{
  "dataset": "drawn small creatures on textured ground",
  "norm_position": "pre",
  "patch_size": [2, 2],
  "projector_hidden_layers": 1,
  "init": "torch_default",
  "beta1": 0.95
}
Rows from block 6, named by matrix and row number. Each number is 50 + 12 x the weight over the matrix's rms, rounded and kept within 0 to 99. All counts start at 0.
# q: attention query (model.blocks.6.attn.q.weight, 128x128), inputs 0-63
q.7:40 57 51 48 57 54 67 69 49 52 44 66 22 31 45 42 51 51 43 31 36 40 55 57 26 72 40 66 65 49 45 37 34 40 44 41 36 48 44 59 60 64 52 44 63 48 60 47 42 83 52 68 34 50 52 59 52 36 37 50 47 55 46 68
q.8:34 33 53 40 39 34 31 42 41 62 46 59 63 45 56 29 54 63 46 79 57 50 66 56 69 53 61 40 59 33 34 27 34 56 30 57 50 63 66 57 60 53 47 28 33 45 45 61 40 38 61 61 59 56 36 46 46 44 46 45 41 41 57 44
q.9:35 47 65 40 32 35 42 44 51 59 45 55 41 46 57 59 62 65 43 37 56 64 46 41 33 74 50 45 37 50 53 54 39 57 47 42 59 78 54 58 39 49 55 39 62 37 47 51 54 52 52 42 52 19 47 65 53 52 65 48 35 54 68 62
q.10:54 58 53 31 30 54 36 36 43 47 33 59 35 54 49 40 53 57 32 23 37 34 41 56 62 54 78 78 68 47 58 45 42 37 53 78 62 33 63 46 39 44 40 37 58 54 59 66 41 59 67 37 34 69 46 52 59 51 32 38 49 33 46 51
q.11:46 50 48 42 55 61 39 63 38 43 42 51 62 62 44 68 47 29 59 43 58 60 53 57 59 61 46 69 36 51 52 60 36 61 61 51 38 25 43 53 48 39 50 66 53 65 45 38 21 39 44 47 42 57 40 48 43 58 45 29 36 45 41 51
q.12:54 45 54 56 53 58 50 67 60 47 54 50 58 50 47 53 59 44 64 57 61 57 64 45 30 58 60 53 38 66 67 34 57 53 55 24 41 52 67 47 55 53 54 35 51 41 49 43 40 43 55 59 54 51 50 47 32 29 47 61 51 27 61 53
q.13:59 47 61 44 48 56 50 43 60 62 32 34 62 42 48 63 56 45 51 69 65 62 48 46 48 65 66 45 42 36 50 62 54 57 58 49 50 79 60 60 36 21 28 65 57 39 27 49 45 55 52 41 30 30 42 42 53 46 63 42 53 52 30 45
q.14:38 36 59 63 68 60 51 51 58 45 55 47 66 31 44 50 51 75 44 62 43 73 51 32 47 48 67 48 51 62 51 33 57 36 40 25 46 63 56 49 52 43 61 45 48 40 26 62 60 25 53 54 30 44 38 35 42 51 42 48 50 50 42 18
q.15:56 40 51 41 55 72 76 56 31 29 68 43 47 37 51 55 51 59 55 64 49 51 68 59 78 56 50 34 45 24 29 64 60 55 63 53 51 44 47 51 47 42 44 55 60 61 34 64 51 57 40 49 13 39 56 53 36 64 67 66 50 19 36 54
q.16:60 62 48 34 35 77 41 67 34 47 55 53 39 63 51 60 53 71 50 59 21 33 56 48 65 45 47 34 26 40 41 60 38 65 58 45 58 38 56 49 42 48 58 54 32 57 74 37 50 61 52 51 48 50 60 47 36 50 70 42 42 50 45 53
q.17:57 51 35 51 67 31 33 61 44 58 41 40 48 32 64 32 53 32 68 46 69 53 48 58 57 39 54 55 65 39 43 50 49 42 48 59 53 58 61 51 72 50 42 42 41 61 33 69 46 56 65 45 50 29 56 52 81 41 38 53 55 47 56 35
q.18:45 57 45 55 59 34 41 52 68 64 37 62 55 61 66 44 24 37 36 37 46 47 50 66 53 59 60 40 63 56 31 46 39 51 58 49 54 36 40 84 36 88 41 44 45 51 49 42 47 50 53 40 51 67 31 53 42 60 40 48 50 55 50 51
q.19:40 46 44 47 45 26 54 51 50 55 45 59 48 47 43 35 46 35 40 39 64 47 70 68 52 31 61 73 63 58 47 47 53 60 61 57 43 53 32 58 58 36 32 65 61 54 38 67 52 55 41 57 50 44 65 53 51 34 33 47 60 47 63 52
q.20:28 64 45 40 63 56 46 48 49 48 31 67 43 54 61 39 37 26 54 58 64 49 54 51 69 55 15 39 40 26 69 73 50 56 62 39 42 44 50 64 52 43 25 57 55 58 59 46 62 43 31 56 55 43 53 51 63 38 43 51 42 42 56 49
q.21:35 45 39 43 64 45 44 32 86 42 44 51 36 43 53 72 50 55 15 63 49 51 48 59 54 55 44 67 54 44 48 72 38 43 54 52 49 31 44 57 45 30 54 44 64 52 43 33 70 58 43 62 55 32 59 65 46 64 54 45 46 52 34 58
q.22:43 46 66 49 22 41 52 57 43 47 56 45 54 43 68 41 43 43 65 37 63 45 58 38 32 43 48 59 52 67 54 32 65 52 47 61 30 42 63 51 51 57 45 43 50 68 46 45 41 63 65 48 49 57 61 59 52 45 46 64 64 61 69 57
q.23:63 54 33 57 78 53 57 27 58 60 74 42 41 63 42 57 56 55 61 48 47 49 51 44 41 40 52 51 33 50 23 71 54 53 67 76 61 42 59 44 35 53 50 71 49 48 51 56 47 59 40 30 52 52 36 38 44 57 54 47 67 41 56 68
q.24:57 46 58 56 41 45 66 69 24 64 41 58 48 65 70 30 35 46 47 36 42 50 48 50 61 57 59 63 39 53 56 48 52 55 66 41 46 70 39 65 47 63 62 44 66 43 49 54 52 71 48 53 56 46 58 78 52 65 80 48 42 42 74 37
q.25:54 58 54 29 39 43 50 42 52 39 30 53 50 51 67 66 22 39 52 34 52 55 46 48 62 62 54 64 58 41 57 46 81 60 59 63 61 48 56 48 61 71 63 48 54 53 39 55 47 49 35 39 52 39 44 53 62 46 62 59 50 50 61 47
q.26:57 61 53 60 47 67 36 41 41 67 44 43 64 52 37 43 60 53 35 44 70 44 58 59 66 49 40 27 49 45 53 55 37 35 53 50 44 52 38 46 14 47 28 54 55 56 22 72 45 46 60 58 32 44 33 62 54 46 28 37 58 63 55 45
q.27:48 59 22 49 54 38 47 49 47 60 64 46 62 48 50 49 69 65 50 38 36 43 45 55 28 33 59 44 46 65 63 42 52 45 61 36 59 64 55 46 54 31 57 37 55 46 68 40 39 40 65 41 53 62 66 46 45 67 66 60 58 60 46 40
q.28:41 71 60 46 52 64 56 57 57 46 43 42 54 52 59 51 50 36 63 50 49 27 70 53 43 52 38 46 51 52 71 37 15 48 48 20 66 49 47 46 47 46 25 40 47 43 44 57 66 42 52 55 52 45 51 80 67 41 11 41 55 49 56 48
q.29:53 57 45 62 60 62 47 40 54 64 68 49 62 60 52 62 48 54 64 48 66 42 60 50 51 48 73 51 47 46 50 45 53 40 51 37 61 78 56 40 48 48 40 47 61 40 56 50 51 39 62 75 37 58 46 57 51 47 43 53 68 53 58 37
q.30:61 54 53 44 40 47 56 50 22 42 56 62 60 49 49 40 68 30 62 48 64 30 46 46 65 78 52 45 37 63 54 44 53 56 50 63 48 49 52 52 52 62 27 60 50 63 34 66 50 34 51 51 48 69 43 25 44 64 45 42 47 50 38 52
q.31:72 43 61 38 51 28 61 67 42 51 42 54 33 39 44 50 56 49 70 60 45 48 37 65 49 54 55 22 29 53 54 68 35 57 49 38 38 58 42 50 58 54 64 55 59 47 67 53 53 42 23 50 74 54 52 42 22 65 49 57 42 55 60 34
q.32:68 35 65 68 64 33 43 54 50 48 49 47 42 44 29 61 68 40 53 57 63 57 60 40 45 33 48 87 58 50 49 47 19 38 51 49 16 34 37 53 46 56 47 41 45 50 48 51 43 51 49 46 40 39 38 36 34 51 53 45 67 47 58 50
q.33:59 37 73 56 42 62 43 62 50 38 49 63 64 31 43 72 35 59 44 55 50 66 44 73 74 42 52 51 52 65 62 56 53 58 46 21 40 42 47 52 50 42 49 46 68 51 78 50 59 58 33 60 24 41 42 58 53 60 55 40 48 50 55 32
q.34:57 60 56 51 43 44 55 60 57 51 51 74 61 55 55 45 38 44 65 48 83 49 58 50 38 60 41 41 39 54 71 64 61 43 45 40 38 56 37 58 43 46 52 48 32 61 71 31 47 42 49 55 56 63 52 62 79 30 66 36 65 47 30 27
q.35:53 40 54 54 41 41 53 56 55 27 64 46 40 51 60 47 47 44 28 47 64 55 36 58 30 64 41 63 28 57 40 53 32 43 53 65 34 41 48 52 31 48 46 56 48 65 69 39 59 41 50 54 47 46 49 64 53 65 52 50 53 55 56 33
q.36:60 51 49 38 50 66 48 18 52 36 66 32 68 44 64 54 42 49 42 62 52 51 45 30 48 55 36 40 47 58 43 67 71 63 47 57 77 59 71 41 71 45 64 45 24 65 55 57 28 29 57 55 62 51 56 50 68 44 49 62 35 47 59 50
q.37:58 36 56 43 58 70 75 53 59 34 34 59 48 49 51 50 49 66 71 64 30 58 79 40 46 80 51 48 36 50 54 46 27 58 66 73 89 83 44 32 53 63 53 55 54 39 44 35 45 45 44 54 30 53 49 53 57 50 47 40 33 41 67 73
q.38:67 47 46 52 57 69 41 44 40 53 60 58 42 42 67 50 43 45 44 51 52 61 48 40 53 31 57 72 26 54 62 44 35 59 60 44 55 51 70 75 48 47 52 67 67 59 60 49 63 68 45 55 62 51 56 58 40 55 55 47 58 52 66 55
q.39:76 65 43 56 43 51 52 51 51 63 44 60 66 36 64 43 52 66 43 22 74 36 48 35 50 50 50 51 65 45 56 55 49 53 47 65 41 27 55 59 65 45 62 43 42 44 46 56 52 43 59 62 69 51 64 38 38 44 67 30 41 40 40 64
q.40:36 29 49 48 51 28 61 60 65 60 37 40 77 37 34 74 37 68 55 56 50 57 46 41 40 70 46 39 65 24 69 45 46 62 46 45 40 48 61 27 51 44 60 55 63 43 44 34 70 57 53 48 61 61 45 53 61 24 42 56 40 70 52 31
q.41:79 50 35 54 64 46 62 57 47 66 58 51 62 50 44 39 40 43 53 50 59 22 28 51 61 36 49 55 51 53 51 49 54 48 58 31 29 69 57 68 26 45 72 42 56 42 43 71 67 58 49 36 51 37 62 40 19 56 51 60 46 42 77 43
q.42:68 43 68 50 71 58 65 60 45 33 42 41 62 52 41 62 43 57 66 34 52 46 34 35 53 66 49 55 64 46 36 28 30 53 78 38 51 48 40 53 46 46 33 49 60 42 48 42 43 55 55 44 19 45 47 68 40 57 56 31 43 52 55 22
q.43:48 42 63 58 57 49 61 66 58 43 42 60 46 51 69 57 56 45 28 53 74 42 49 54 53 47 46 66 49 43 48 50 42 54 61 51 54 65 49 44 63 54 60 43 29 34 54 44 71 46 31 87 65 67 28 74 65 33 30 52 55 53 69 42
q.44:67 52 35 31 74 35 71 48 61 50 55 66 40 45 36 35 60 48 62 46 52 25 43 69 39 43 38 66 51 45 47 61 71 53 63 61 61 38 34 68 67 88 53 63 57 49 64 47 51 55 37 49 62 46 60 58 56 63 48 56 64 28 62 60
q.45:66 57 32 59 46 43 66 38 35 47 59 50 40 51 32 55 44 57 66 46 51 19 35 60 49 61 52 29 53 57 71 42 70 59 43 58 51 43 59 43 47 50 40 40 45 28 54 53 44 48 60 39 37 43 56 57 37 55 79 60 35 49 50 67
q.46:64 54 40 70 62 76 57 54 38 62 32 52 17 36 54 39 44 51 71 58 42 60 66 44 42 35 26 62 52 36 60 48 55 41 89 62 70 48 54 32 65 56 35 60 56 74 54 56 48 50 50 49 62 37 44 40 54 37 49 55 32 45 51 42
q.47:45 62 49 47 43 49 41 46 36 45 35 47 50 57 69 40 55 45 51 74 86 51 55 81 47 65 64 36 39 68 52 54 52 31 46 47 41 68 58 64 37 62 55 47 24 62 65 41 71 48 29 69 58 37 50 48 35 49 66 42 37 42 48 61
q.48:55 31 62 37 43 53 52 43 45 30 93 22 46 39 57 48 48 47 46 57 33 29 61 42 63 50 50 44 65 58 33 52 67 48 52 75 44 43 52 31 50 50 68 44 31 42 57 56 23 50 58 40 50 73 53 65 37 47 57 69 47 40 60 52
q.49:41 71 56 50 47 41 64 44 51 46 54 55 47 49 26 46 21 46 41 44 49 44 58 39 19 42 50 48 52 51 56 52 54 43 47 45 53 47 41 54 65 35 43 64 63 75 61 43 45 52 33 43 46 41 57 49 37 54 39 47 55 62 66 64
q.50:53 56 49 50 47 43 60 64 82 41 49 45 55 71 30 31 49 39 59 58 64 44 65 37 23 30 38 60 58 58 61 37 75 36 54 38 36 42 59 40 40 47 30 52 73 48 56 57 49 63 59 47 31 45 46 28 47 46 40 19 42 31 35 63
q.51:58 64 48 43 48 63 62 51 55 36 69 40 53 57 48 58 48 84 68 51 28 39 34 42 54 44 66 47 62 51 47 34 56 48 47 28 44 55 73 33 50 52 46 50 69 61 40 57 26 39 52 45 62 66 78 47 42 62 54 43 33 39 70 40
q.52:45 68 41 86 71 48 59 50 38 41 61 55 36 44 36 59 55 50 49 40 37 70 50 30 71 55 83 72 71 45 46 53 54 65 57 50 63 41 26 39 60 40 45 32 25 36 69 64 62 48 61 38 43 51 47 31 52 56 14 54 74 50 54 46
q.53:27 28 52 46 55 09 53 46 65 47 50 52 48 39 34 38 60 36 36 48 79 46 57 56 61 53 62 60 46 45 58 46 53 56 42 59 66 57 53 41 46 58 64 41 62 66 50 36 44 63 31 21 56 56 50 53 53 44 65 47 50 50 56 48
q.54:49 77 72 39 58 52 32 45 31 65 51 60 31 48 55 48 50 59 64 67 68 37 50 44 53 61 60 52 62 54 54 41 39 38 39 35 26 46 56 60 43 40 48 69 55 73 62 53 45 36 40 57 61 67 30 47 48 53 32 42 52 32 41 53
q.55:41 50 19 29 71 41 61 43 57 30 32 45 67 61 62 54 57 64 58 62 64 59 45 48 54 57 49 44 56 56 42 44 49 60 39 39 55 41 65 69 56 58 45 27 80 63 38 39 57 29 47 53 54 72 47 42 47 68 32 49 47 45 37 59
q.56:55 54 61 59 53 38 51 35 57 52 55 54 53 33 40 53 41 41 63 68 54 50 64 63 60 50 63 60 39 54 21 58 47 59 41 32 50 72 61 65 42 51 70 75 65 38 61 49 54 45 66 49 61 38 50 38 46 60 65 58 62 53 41 47